config.toml
train_examples = 72500
image_size = 48
rotation_deg = 5
encoder_norm = "rmsnorm"
encoder_depths = [3, 6, 3]
residual_init = "none"
nesterov = false
orthogonalizer = "newton_schulz_5"
max_steps = 3200
warmup_steps = 60
Rows from block 8 of the encoder of a small segmentation model, named by matrix and row number. Rows with one number belong to one neuron. Each number is 200 + 20 x the weight over its row's rms, rounded and kept within 0 to 999. All counts start at 0.
After each neuron's rows are labels from the 100 images, of 14976, where the neuron reaches its highest value: "responds to" is what is common among them. Only what is clearly more common there than usual is listed. The data: rendered dice on a table.
# fc1: MLP up (encoder.blocks.8.mlp.fc1.weight, 512x128), inputs 0-127
# fc2: MLP down (encoder.blocks.8.mlp.fc2.weight, 128x512, transposed), outputs 0-127

fc1.469,197,229,227,178,187,225,215,197,190,232,179,188,193,194,211,167,212,215,207,182,182,217,223,145,175,178,178,206,196,203,208,192,216,211,207,201,176,179,225,185,201,190,198,168,193,182,236,193,223,200,167,214,164,177,188,208,203,146,225,202,173,214,166,190,230,176,185,188,174,202,182,186,208,188,178,224,206,189,195,208,195,206,239,154,231,199,204,225,211,198,195,197,199,201,181,192,214,209,207,225,222,182,195,223,224,223,178,188,200,179,196,210,193,171,212,195,222,153,238,208,177,179,221,187,221,230,193,182
fc2.469,224,221,186,202,193,212,183,201,226,194,210,222,182,191,215,189,177,186,186,200,179,181,195,219,225,181,224,205,195,227,204,228,203,159,231,233,199,239,191,204,220,221,200,221,175,180,180,216,187,167,185,185,195,191,211,209,188,242,212,197,179,173,211,220,207,195,210,227,156,196,223,194,190,247,185,188,213,214,172,184,194,212,170,242,181,184,170,199,230,160,207,217,197,187,214,209,229,194,185,207,178,199,189,214,220,181,180,190,219,174,221,160,167,218,222,238,182,204,187,198,227,212,195,231,198,171,188,201
responds to: two on top

fc1.0,196,180,202,189,204,195,196,181,224,199,205,213,197,217,228,208,227,200,218,174,191,206,206,231,219,208,190,176,197,235,201,173,187,176,185,233,212,220,166,173,231,217,170,172,198,215,191,183,214,204,203,200,236,190,192,251,183,170,226,202,196,158,226,214,179,204,221,224,235,206,189,169,206,199,228,178,193,170,192,187,203,187,206,161,171,171,172,223,195,187,203,166,179,206,188,161,172,221,222,218,211,179,184,208,180,175,223,210,195,238,181,187,177,175,185,205,245,209,197,210,220,194,205,207,190,196,215,194
fc2.0,206,230,189,177,222,206,204,212,186,218,198,214,197,188,201,211,209,209,191,211,203,163,199,177,189,177,200,194,198,221,184,176,197,196,216,182,192,212,214,216,190,193,247,153,188,228,228,225,168,195,191,207,218,194,205,202,213,244,201,223,220,197,181,241,202,205,171,209,227,186,205,181,182,169,167,197,189,229,180,178,196,203,203,213,219,218,202,217,195,216,175,213,203,164,190,203,214,178,175,201,201,195,187,217,189,262,198,182,148,166,186,196,202,240,218,218,215,182,221,221,145,191,187,214,227,181,197,182
responds to: one on top

fc1.29,208,167,160,186,152,227,209,178,198,218,219,200,201,203,202,203,201,194,208,206,228,166,217,181,210,187,195,186,182,236,206,248,193,174,202,209,189,189,211,187,204,218,179,228,214,165,200,218,215,205,180,191,187,207,211,205,213,221,197,192,191,211,225,179,231,197,241,172,227,180,191,198,197,198,197,201,178,190,195,213,242,200,205,189,207,204,188,185,218,188,202,201,160,199,168,184,239,201,177,177,209,213,156,227,229,222,179,160,202,196,185,201,221,184,201,250,224,183,183,226,201,202,196,178,176,187,155,225
fc2.29,156,161,201,195,199,212,212,197,217,182,172,184,198,176,203,203,217,158,189,189,216,229,206,205,219,191,203,162,230,224,216,216,189,197,174,196,230,180,203,171,172,200,250,192,231,202,192,189,221,223,203,224,195,179,191,196,196,207,225,189,200,232,200,192,187,206,185,206,197,209,187,198,200,178,161,258,216,180,202,193,218,209,230,212,240,190,183,204,198,208,199,190,211,241,199,210,178,207,171,187,184,174,226,213,161,184,207,226,225,212,208,184,175,218,167,181,185,214,236,204,232,209,198,201,212,212,177,165
responds to: two on top

fc1.167,183,144,185,226,173,177,200,176,181,183,194,179,205,177,204,184,229,167,219,195,194,217,177,193,194,204,219,208,182,199,199,183,200,197,206,218,183,179,197,149,206,207,206,265,223,212,189,205,196,207,196,184,200,209,205,167,210,223,197,205,172,189,198,183,189,147,186,186,186,197,173,217,217,153,209,173,194,205,206,199,204,208,231,181,206,189,197,236,180,193,176,218,216,213,201,146,220,208,194,164,237,198,215,179,200,200,190,186,223,191,204,201,186,177,191,182,220,180,220,193,225,233,173,203,189,190,177,225
fc2.167,176,214,182,191,187,224,205,204,190,184,207,213,199,230,170,195,229,225,183,193,190,156,218,228,214,198,190,152,184,212,182,205,190,204,175,218,194,206,190,207,216,222,209,156,186,276,203,198,191,176,203,216,180,231,221,192,211,179,198,210,206,211,195,184,215,215,166,193,210,166,232,240,190,190,166,217,222,221,199,211,215,219,164,218,223,192,182,242,172,201,210,191,223,240,181,183,214,182,177,195,202,213,195,214,196,202,189,162,201,192,182,186,210,226,230,194,214,209,177,198,214,211,212,187,201,193,190,174
responds to: two on top

fc1.467,191,203,183,203,175,199,166,203,229,206,177,210,208,208,251,200,213,183,180,221,214,203,184,194,254,210,184,206,207,212,197,183,214,187,186,193,189,233,215,209,213,207,173,180,182,192,187,218,205,213,203,209,181,213,220,237,212,243,215,183,198,230,173,193,221,192,200,192,190,216,209,215,208,183,222,193,225,177,173,194,204,193,184,190,138,197,211,223,223,180,189,232,164,195,202,223,227,164,215,187,208,186,206,167,182,172,161,205,210,202,152,215,175,205,191,193,217,163,219,231,176,204,196,192,210,215,171,178
fc2.467,162,200,199,178,174,187,182,162,212,195,183,189,193,198,207,218,187,186,167,182,181,190,226,171,191,211,187,180,219,202,179,180,174,192,229,206,213,186,183,201,228,156,222,216,225,203,219,163,229,214,213,177,192,222,212,216,214,203,206,201,205,179,218,218,172,203,225,207,194,164,181,186,231,202,254,245,177,204,205,200,191,201,237,217,211,193,188,206,190,201,177,227,194,195,227,203,209,236,200,218,202,167,213,188,231,179,195,229,209,173,201,221,211,162,183,188,200,244,181,198,218,169,224,212,215,221,190,192
responds to: one on top; dice: three; grey die

fc1.317,218,186,186,203,183,194,179,218,209,167,213,221,204,185,208,171,184,222,197,162,240,197,224,212,201,237,236,199,204,199,218,189,251,206,190,185,198,203,210,241,159,224,211,229,211,184,198,193,211,184,212,233,218,208,196,225,195,215,201,241,226,192,213,179,198,180,245,193,172,206,216,205,159,230,205,188,215,185,228,216,210,198,223,234,202,196,188,228,215,213,208,193,196,185,194,184,216,207,221,188,204,193,188,184,211,235,159,224,221,215,218,191,186,169,213,196,192,157,179,219,218,227,197,172,224,184,193,215
fc2.317,195,208,219,194,194,235,235,195,229,177,231,177,204,220,178,193,204,205,163,234,163,198,217,192,185,167,182,189,203,170,191,227,180,203,201,211,190,209,202,195,204,192,203,195,169,226,253,167,210,217,160,203,200,240,187,150,179,207,232,176,188,208,208,176,224,205,210,200,217,191,163,199,185,185,193,200,205,185,185,204,210,219,202,188,218,170,244,210,194,181,211,217,219,165,166,210,199,177,197,224,203,216,215,185,186,203,226,177,203,197,184,245,184,224,209,230,194,188,220,177,202,183,217,209,192,201,203,231
responds to: three on top

fc1.261,230,195,220,206,171,177,205,199,192,186,187,168,209,173,206,201,187,213,193,191,179,195,207,195,184,174,199,182,193,187,171,211,192,174,229,213,205,217,191,184,194,186,203,200,214,230,215,200,201,220,162,214,171,187,207,180,175,216,189,165,216,149,209,165,181,178,230,167,185,218,191,200,220,205,207,183,201,212,235,209,207,201,214,168,208,177,211,246,204,190,223,218,175,199,230,194,223,209,197,168,234,189,164,196,229,185,169,209,239,188,212,221,221,175,219,208,221,184,239,196,192,198,227,176,202,242,163,202
fc2.261,208,195,200,231,182,229,214,183,231,202,214,224,207,212,205,204,191,193,213,210,185,223,194,207,206,182,209,215,224,228,224,225,204,208,208,223,212,201,169,194,199,203,164,191,180,202,170,212,167,196,213,237,152,242,199,203,181,192,202,239,169,219,187,223,207,203,167,221,196,207,205,211,198,222,192,245,167,192,203,177,195,211,176,232,190,167,190,176,169,202,154,194,207,232,182,191,181,204,197,220,193,196,204,230,222,213,228,200,186,173,163,192,176,165,184,239,189,208,227,181,184,175,171,212,189,194,207,185
responds to: two on top

fc1.417,201,188,185,188,166,192,218,213,173,178,209,175,199,185,195,183,185,233,199,176,213,206,191,175,203,193,205,205,211,194,162,205,221,166,221,218,217,213,194,239,224,223,208,197,225,204,202,215,179,204,226,179,203,224,186,200,211,196,213,206,168,193,165,210,199,194,203,163,232,196,217,222,187,185,207,158,227,184,227,168,233,196,124,224,216,158,172,191,205,178,197,186,178,181,202,197,191,212,196,212,221,201,217,187,176,202,167,173,226,231,209,185,182,209,215,195,171,193,192,166,210,225,216,194,225,201,199,219
fc2.417,205,196,222,187,205,198,171,230,223,220,237,192,206,191,218,223,186,212,195,218,188,209,181,229,172,167,190,222,171,186,191,197,177,229,168,169,192,183,220,193,183,173,203,181,217,214,189,200,255,189,178,233,192,199,233,174,228,208,220,200,193,171,215,194,199,194,178,215,190,213,154,175,214,193,200,233,194,175,194,198,182,207,223,160,185,221,181,194,182,207,203,182,226,219,228,198,180,203,190,175,189,180,231,186,233,198,181,165,188,220,212,220,196,213,239,237,201,175,189,199,203,218,194,223,185,203,233,197
responds to: three on top

fc1.275,188,187,213,198,166,177,201,225,202,216,218,205,186,194,205,207,218,212,185,183,221,207,173,201,195,219,186,190,179,214,215,180,209,203,176,199,188,226,213,201,174,184,189,207,208,194,181,237,178,179,219,195,212,179,177,211,235,180,205,194,154,200,174,199,194,161,163,157,235,152,214,158,207,189,161,169,180,225,216,219,230,232,206,196,214,189,209,226,167,219,216,193,190,203,183,218,220,191,216,188,216,166,167,192,181,191,235,203,199,192,186,195,199,173,223,169,193,231,208,165,195,219,213,195,210,169,210,205
fc2.275,199,209,226,196,230,171,201,205,170,186,182,188,212,166,199,199,186,208,209,207,210,188,201,210,190,235,188,216,195,233,188,198,189,202,187,195,180,197,166,237,208,170,191,205,178,233,197,180,162,192,233,182,195,248,190,220,202,206,207,182,237,197,226,172,208,229,228,203,201,241,199,189,213,203,223,247,213,144,175,186,193,185,201,221,165,211,193,202,221,172,212,224,211,183,205,216,159,211,200,180,171,219,196,193,210,230,162,199,194,206,202,194,200,211,223,197,220,173,186,199,163,220,223,198,184,206,181,224
responds to: one on top

fc1.244,209,227,177,193,169,219,191,227,236,180,221,195,218,215,171,201,180,174,193,163,195,205,206,204,208,215,236,177,220,245,198,221,207,194,194,210,172,230,233,207,187,171,213,179,199,196,187,175,198,214,198,167,186,185,199,220,217,203,213,203,215,202,185,225,216,195,196,179,209,195,194,176,181,207,182,207,206,152,200,161,200,200,215,181,186,167,218,172,184,201,207,191,185,230,215,222,232,207,229,208,204,188,223,185,218,203,192,153,193,223,173,203,209,175,198,157,168,215,196,138,203,193,201,168,187,216,196,210
fc2.244,191,203,175,180,189,180,233,176,182,186,185,208,190,168,195,188,216,209,181,205,200,184,165,195,187,203,179,210,211,188,169,226,184,232,195,237,219,224,188,226,171,229,218,205,192,205,195,231,218,166,172,202,189,220,221,175,206,209,214,207,205,215,227,181,168,213,195,179,198,191,195,202,211,194,212,183,148,219,226,206,206,235,188,201,199,196,192,199,220,203,200,210,227,166,195,221,164,189,207,197,184,194,243,169,236,187,166,178,226,200,173,207,190,221,204,223,224,177,218,215,213,218,239,228,162,197,226,221
responds to: three on top

fc1.256,233,205,194,215,149,210,206,215,181,194,206,221,163,220,219,195,216,215,176,244,199,219,194,193,195,207,209,208,179,208,180,185,155,201,201,190,172,193,195,175,215,240,185,184,181,178,178,200,201,234,201,180,205,218,215,218,199,226,213,177,179,205,233,193,191,214,179,203,199,210,240,187,177,194,226,202,193,200,251,211,216,208,233,195,231,207,169,228,216,199,219,204,161,211,199,180,191,196,185,224,210,197,203,186,217,226,239,211,222,218,221,156,187,188,181,175,213,186,237,184,168,211,174,193,180,194,215,193
fc2.256,176,212,195,158,206,198,159,187,189,190,170,229,220,205,194,220,223,193,210,172,187,188,196,224,199,219,189,214,211,198,193,220,231,232,205,186,226,196,230,243,196,158,208,199,170,190,214,211,229,167,181,200,199,186,196,195,186,158,164,175,208,159,155,216,213,197,180,208,195,216,168,209,190,200,219,178,201,211,168,200,189,178,190,242,208,193,208,194,192,208,189,233,222,218,199,219,229,221,220,199,204,191,200,184,195,207,191,164,215,195,225,226,174,195,232,161,214,211,183,204,193,188,213,215,221,201,230,226
responds to: three on top

fc1.89,208,171,206,217,164,217,235,180,168,222,198,205,164,210,236,171,211,231,193,197,196,198,192,172,183,208,172,212,202,196,236,209,215,171,169,226,178,158,192,188,190,192,205,221,210,200,220,184,227,206,226,219,195,197,205,208,215,222,170,213,218,169,193,183,183,198,211,217,191,212,196,206,153,212,174,196,178,198,175,191,229,198,207,171,193,200,206,221,204,192,205,217,170,170,212,228,189,215,161,169,221,240,205,221,201,180,221,217,224,213,195,185,179,204,176,237,216,215,176,220,209,186,178,198,194,158,211,178
fc2.89,167,217,179,187,182,228,214,192,222,188,209,188,185,174,216,202,200,206,208,190,200,162,211,211,211,216,193,179,222,212,184,208,211,216,183,208,197,199,240,228,211,189,168,199,225,257,164,204,231,214,195,237,199,164,215,225,192,164,173,166,197,209,197,183,169,201,183,179,173,229,191,212,177,191,189,202,226,201,203,206,198,222,186,226,222,201,224,238,186,199,223,206,187,184,206,182,221,159,161,190,223,217,184,201,180,202,182,188,167,214,188,182,207,203,216,182,200,179,240,201,215,214,222,190,219,214,166,174
responds to: two on top

fc1.348,198,174,171,182,178,199,184,212,213,205,235,236,220,187,197,237,196,210,187,203,242,151,178,224,224,213,189,187,221,229,209,178,201,176,235,187,179,203,179,232,198,197,165,195,203,202,181,212,203,202,186,198,202,199,242,203,209,221,208,197,187,215,207,225,209,195,182,207,223,184,166,198,162,181,199,185,222,190,216,164,195,188,186,218,229,175,235,188,183,188,213,208,218,238,159,190,205,237,220,181,205,213,163,180,214,190,206,190,246,166,198,189,166,213,202,178,177,214,222,197,204,202,194,210,206,214,191,191
fc2.348,190,162,197,190,187,221,192,199,194,216,160,176,229,185,206,162,204,185,179,204,173,199,190,190,164,180,203,183,189,191,209,175,200,200,177,198,241,211,211,180,190,214,227,221,181,195,214,180,224,198,169,176,209,235,187,206,199,201,230,209,195,207,222,191,180,207,221,163,218,215,221,199,238,230,185,227,170,169,202,211,208,213,193,211,213,195,219,223,202,185,187,175,196,173,204,221,189,220,194,229,214,151,218,208,195,221,247,215,220,213,237,175,214,179,161,215,190,181,218,172,186,207,215,243,190,189,215,212
responds to: five on top; total: 5

fc1.74,243,172,183,181,155,196,187,218,202,186,196,180,236,204,197,183,244,202,179,203,187,207,232,183,161,218,191,202,217,194,183,190,171,192,240,193,197,189,206,147,176,236,208,194,211,209,184,193,189,206,201,195,211,211,210,183,198,200,184,176,231,197,188,183,174,170,216,214,170,251,202,214,199,179,198,186,187,198,213,182,202,224,195,163,203,219,140,226,204,201,199,207,197,189,210,169,169,212,220,189,205,181,194,221,206,195,199,194,227,185,209,217,181,179,179,211,189,197,196,192,179,186,222,196,177,175,254,191
fc2.74,162,233,179,203,184,188,194,201,194,166,209,244,175,219,190,167,221,174,193,229,186,202,162,194,197,206,201,186,196,171,176,199,220,193,168,203,175,180,186,220,232,203,198,247,178,193,201,224,196,197,198,211,162,210,200,196,181,205,188,208,198,231,194,220,182,217,192,194,185,233,197,198,201,166,240,194,171,215,191,222,209,187,186,202,216,203,232,211,179,191,187,212,220,232,221,243,223,190,224,175,211,219,189,209,204,236,207,173,203,239,180,199,211,201,182,190,175,187,173,196,195,200,206,219,251,180,188,226
responds to: five on top

fc1.281,190,225,219,170,171,167,200,221,208,191,222,192,179,190,209,186,191,229,187,211,205,228,154,190,201,189,193,191,212,214,187,186,181,225,178,189,168,188,213,181,218,226,184,226,204,180,194,198,187,183,222,239,189,195,175,209,229,213,199,222,190,190,232,186,227,183,216,188,195,243,232,151,192,198,207,215,209,172,199,176,199,201,160,220,178,206,204,210,176,229,184,200,183,208,194,181,203,197,177,227,147,228,193,203,207,194,211,184,240,190,195,189,181,207,219,222,193,193,171,250,189,163,185,189,189,227,196,185
fc2.281,203,154,171,195,230,172,184,171,237,196,197,225,204,223,182,231,210,212,201,178,232,208,212,191,234,204,207,172,192,217,180,204,189,194,199,184,225,164,191,182,231,192,207,182,207,207,219,210,242,192,170,197,206,200,222,194,192,184,180,185,193,186,191,212,196,180,181,208,200,195,176,211,179,211,201,212,202,198,250,210,218,203,190,160,221,193,231,171,180,207,194,223,169,218,206,221,188,198,200,216,222,176,220,224,228,192,204,240,171,255,214,160,198,202,186,168,219,182,225,193,184,181,165,212,195,194,209,208
responds to: three on top

fc1.511,181,185,188,225,198,198,206,255,179,175,211,176,213,206,196,236,204,215,195,196,188,205,192,197,149,204,187,219,141,192,200,233,167,202,183,173,196,205,191,225,188,201,211,216,168,197,197,185,237,218,222,195,217,217,171,224,243,186,230,194,162,185,175,216,192,178,208,175,193,213,207,192,201,210,227,180,228,203,244,204,227,196,171,226,190,206,199,191,170,162,204,186,195,195,190,199,206,174,202,184,185,194,232,170,229,204,181,198,201,213,200,216,197,192,179,192,188,189,204,187,161,232,219,189,194,182,223,185
fc2.511,208,207,205,188,227,184,200,213,221,195,219,181,211,213,214,160,195,183,194,213,193,196,201,204,211,195,213,208,168,207,195,229,190,186,231,209,234,180,179,223,195,214,176,192,193,200,196,217,197,204,159,204,199,191,195,167,215,216,245,193,218,219,175,219,201,220,177,183,230,159,225,186,227,227,170,197,197,195,252,175,170,146,203,208,194,224,236,163,211,174,190,198,205,217,207,182,224,231,193,204,215,205,212,205,186,168,181,204,183,207,216,184,148,208,218,199,184,173,201,172,211,180,234,204,210,204,225,221
responds to: three on top

fc1.219,202,200,204,204,208,224,197,221,249,192,198,222,189,209,187,218,205,192,161,180,183,178,199,219,223,207,216,221,225,221,206,205,205,155,228,200,201,174,142,228,204,233,192,182,215,226,191,182,191,219,215,213,180,199,224,222,218,194,212,204,210,179,195,190,179,176,204,214,210,232,169,205,194,200,224,187,204,196,183,180,188,214,185,202,217,189,222,202,166,152,228,193,209,188,181,175,215,205,196,225,181,188,140,177,181,204,175,191,208,185,232,182,166,182,191,169,174,181,182,211,229,186,181,211,194,192,192,235
fc2.219,212,189,187,204,203,202,189,217,203,203,212,177,218,223,199,217,172,221,207,213,201,185,172,185,186,220,221,205,189,188,189,197,187,200,173,229,206,221,194,182,191,188,234,187,164,191,240,203,222,186,245,175,226,196,224,182,217,206,190,195,144,201,181,226,212,212,146,165,199,155,212,211,200,215,179,222,171,171,204,230,227,210,217,187,198,198,227,189,211,199,203,202,204,185,183,200,185,213,199,217,223,169,201,205,205,208,192,224,212,190,191,184,239,170,239,206,219,182,211,168,166,233,202,208,215,178,225,161
responds to: five on top; dice: three

fc1.9,189,180,225,230,173,204,195,179,181,198,225,166,191,216,204,195,220,199,202,199,178,191,235,221,176,200,222,207,187,172,169,210,208,192,195,227,192,195,159,209,168,221,179,196,200,228,200,204,189,243,197,191,199,218,185,201,201,221,164,185,179,201,205,211,193,217,201,238,178,201,186,198,188,189,204,223,233,215,209,185,175,186,195,173,198,188,204,186,189,200,197,226,195,209,203,167,200,165,202,183,254,181,215,201,194,174,203,249,191,219,149,209,156,199,200,213,233,161,222,202,202,242,188,220,226,181,205,183
fc2.9,205,186,198,159,194,207,221,207,241,223,206,218,205,213,205,216,179,222,209,198,203,193,175,194,197,236,190,208,205,218,193,155,202,164,188,180,213,201,210,185,220,206,181,193,175,202,168,225,223,183,228,179,259,198,223,184,189,219,174,205,207,198,188,213,204,204,164,178,227,240,203,222,221,182,198,169,201,186,254,187,233,187,202,188,218,224,185,218,206,197,199,226,213,188,174,195,192,201,190,173,181,207,187,206,184,208,200,143,179,198,203,203,211,195,193,187,212,219,185,233,219,150,237,188,182,197,194,200
responds to: two on top

fc1.375,207,184,170,192,196,211,209,207,192,200,181,195,197,181,218,221,220,219,228,191,176,190,188,209,206,168,169,192,188,222,237,229,232,183,197,230,199,197,188,169,196,234,143,195,202,153,201,225,226,250,214,182,221,218,178,197,175,161,225,163,191,187,200,216,192,204,186,204,164,205,223,169,194,193,220,204,180,179,202,209,220,182,203,169,195,179,209,191,203,208,195,185,210,214,225,183,217,192,185,196,169,165,205,197,216,203,244,205,206,190,209,173,209,194,178,241,211,199,188,215,177,214,203,165,170,209,205,213
fc2.375,198,194,206,211,199,183,181,220,176,169,208,203,231,181,195,210,190,164,170,190,205,213,202,205,167,212,221,229,190,214,205,233,195,191,222,210,191,187,224,211,230,202,203,193,212,195,189,175,167,169,225,252,170,174,213,213,245,210,199,191,157,213,184,194,191,199,195,200,167,198,203,229,168,193,197,189,243,183,183,198,199,201,175,232,198,198,186,212,179,176,227,202,198,206,210,158,203,187,234,181,245,228,203,189,214,210,211,206,218,209,181,221,184,211,218,169,166,182,210,208,181,186,187,227,251,200,204,194
responds to: three on top

fc1.489,234,190,170,188,219,202,192,218,182,183,221,208,226,215,217,207,204,199,189,193,238,189,190,193,192,243,210,195,172,226,217,190,160,210,183,198,200,236,221,184,181,222,168,157,190,181,192,185,251,208,204,185,196,208,201,217,176,251,207,176,203,193,209,204,159,172,230,187,186,199,195,185,184,221,197,201,197,181,218,163,184,203,172,205,178,189,197,209,201,225,205,215,192,170,221,175,226,234,202,203,180,188,179,192,205,156,196,215,217,196,215,206,173,196,175,176,224,212,235,192,243,188,191,197,191,169,192,189
fc2.489,181,233,184,211,180,196,177,171,220,216,195,194,247,197,211,174,196,205,173,196,197,190,179,226,212,195,192,204,216,210,208,160,206,195,199,174,227,191,190,240,246,178,186,222,205,209,226,197,216,172,191,161,194,182,178,174,162,206,188,209,206,212,187,226,211,193,221,191,260,199,178,180,197,205,225,203,191,203,173,198,188,233,241,196,209,184,228,209,223,199,227,192,188,230,176,210,196,213,203,216,204,183,186,197,195,217,192,204,182,185,176,197,200,152,212,174,183,185,225,185,175,212,233,193,218,198,190,247
responds to: five on top

fc1.235,201,190,231,197,202,208,219,206,188,193,171,198,219,205,215,185,248,170,183,210,211,211,225,209,199,256,181,177,198,160,204,208,183,184,199,229,180,196,200,181,206,209,195,219,206,212,187,197,186,180,204,187,227,213,194,208,222,207,236,205,188,184,198,194,200,200,179,195,173,199,230,184,150,197,197,158,197,224,202,205,178,210,192,189,224,186,230,196,223,232,180,225,195,146,205,165,213,191,211,221,192,196,199,209,197,245,181,226,219,213,182,231,152,232,224,195,190,200,181,179,199,214,209,166,197,166,195,177
fc2.235,161,205,169,195,187,221,195,225,202,205,207,237,196,159,162,188,179,225,187,190,171,184,220,192,187,221,214,167,218,208,200,191,241,208,168,194,194,230,239,177,219,161,207,164,203,197,170,212,230,195,184,202,174,246,197,207,244,195,167,185,216,211,219,202,203,208,219,210,210,183,212,222,200,239,182,219,181,191,194,203,207,186,223,208,181,219,187,176,221,238,180,187,229,227,191,213,198,196,193,200,196,187,207,170,194,193,221,210,226,188,194,166,178,169,177,202,232,208,207,204,224,196,211,180,207,208,214,204
responds to: five on top

fc1.434,210,179,163,198,201,210,200,181,169,200,181,199,184,184,214,205,200,182,203,216,222,200,158,185,222,198,200,170,194,192,192,180,188,205,208,190,216,172,221,170,207,248,205,214,179,217,176,185,232,179,183,206,233,213,206,216,193,194,203,187,224,209,198,225,193,187,185,225,251,196,230,190,214,212,214,218,218,205,205,206,184,219,190,197,248,218,182,216,230,227,205,225,192,195,163,179,207,182,198,215,179,224,201,201,227,224,222,213,220,182,220,224,168,166,197,183,219,188,243,208,192,218,212,233,182,243,245,195
fc2.434,181,207,200,174,188,179,162,217,170,202,177,207,203,195,198,194,190,220,223,226,238,234,231,230,174,184,215,235,175,227,178,185,236,167,195,221,197,217,202,215,187,148,196,198,198,169,192,212,175,165,206,207,194,230,197,220,210,231,200,205,169,222,236,188,209,189,191,185,221,231,173,229,194,195,204,218,213,187,194,182,217,188,192,220,160,207,212,176,195,176,205,214,222,212,221,188,203,197,201,212,190,184,225,206,189,181,211,186,195,198,218,201,198,185,188,201,172,224,172,199,183,233,212,243,226,161,171,198
responds to: five on top

fc1.81,229,184,207,204,173,217,218,202,225,191,207,211,239,206,219,207,219,196,193,218,208,204,156,168,175,224,196,172,198,204,219,204,220,184,186,208,196,176,215,221,163,192,173,188,222,164,209,197,208,227,202,173,201,192,185,251,186,260,213,175,211,217,199,228,207,214,187,176,188,188,194,217,213,201,212,190,207,228,210,192,192,227,213,220,183,188,169,224,193,189,192,225,186,222,194,235,190,206,172,217,203,186,186,180,218,176,143,203,227,208,182,203,169,205,165,185,209,203,207,194,225,194,205,203,194,181,193,146
fc2.81,185,198,220,206,204,157,154,174,177,209,187,182,217,219,208,203,166,223,189,194,228,220,203,208,225,191,237,155,210,199,218,122,210,164,173,199,222,215,190,173,209,213,189,236,212,216,205,179,183,198,194,196,158,201,217,217,189,210,172,195,225,170,191,188,186,198,243,220,230,212,194,202,187,218,202,188,172,199,187,191,194,199,225,234,199,220,173,200,191,210,209,177,198,198,189,214,221,237,205,222,187,199,188,212,215,207,195,182,216,196,196,200,230,174,238,207,190,200,223,202,193,188,198,229,217,182,216,199
responds to: one on top

fc1.220,205,194,162,198,153,202,193,187,179,233,201,211,215,192,194,230,208,183,181,195,192,220,200,203,210,189,181,192,207,196,176,207,189,212,236,169,166,191,203,189,187,215,210,201,212,202,170,171,210,186,186,188,190,186,246,210,208,224,218,184,237,233,220,193,201,180,164,204,224,161,235,200,169,201,242,200,221,194,183,197,179,225,225,214,222,212,166,183,211,207,212,220,220,177,211,181,196,234,210,233,192,230,199,188,210,196,233,235,214,219,215,205,165,177,181,192,203,219,239,191,217,234,218,200,210,199,231,212
fc2.220,185,175,202,219,197,164,177,193,212,180,233,229,188,192,227,183,217,191,205,227,201,182,220,224,172,207,244,195,177,200,200,195,220,221,171,237,213,181,189,210,205,204,216,209,197,171,219,164,185,217,190,214,191,211,202,188,181,217,170,214,168,203,212,207,201,233,170,182,169,271,192,206,197,225,182,190,227,168,204,180,210,206,210,220,183,217,199,180,242,188,207,190,169,201,214,212,207,193,185,222,187,187,206,218,200,180,206,145,199,212,200,208,200,182,192,211,238,244,222,181,203,180,197,196,183,184,185,199
responds to: two on top

fc1.192,166,239,202,194,189,202,200,178,178,197,196,212,183,153,217,217,219,195,189,214,211,177,188,201,186,186,207,215,151,197,170,175,205,152,200,204,213,197,197,211,197,212,162,175,181,224,197,213,194,180,180,180,220,189,161,221,209,210,192,194,204,176,199,251,190,196,197,214,168,218,220,155,177,182,193,213,201,231,210,158,184,213,178,209,216,215,201,204,224,208,196,173,215,184,199,168,185,235,194,170,192,171,222,219,214,211,211,183,167,198,216,206,206,232,219,197,198,163,196,231,189,203,209,183,223,175,202,168
fc2.192,219,217,196,178,190,197,191,215,218,217,218,194,195,190,169,174,230,227,240,224,219,155,207,195,189,207,193,179,208,227,201,199,145,210,219,184,205,206,205,208,189,193,230,193,188,237,200,218,209,204,215,190,201,198,149,232,200,193,204,153,212,220,204,216,171,185,201,212,248,158,180,198,204,188,221,212,208,177,168,203,206,175,211,202,175,212,194,225,178,200,211,182,168,235,207,212,194,178,201,215,224,236,168,201,192,184,166,179,205,209,158,189,218,218,177,221,212,210,225,214,224,197,174,208,189,207,201,203
responds to: one on top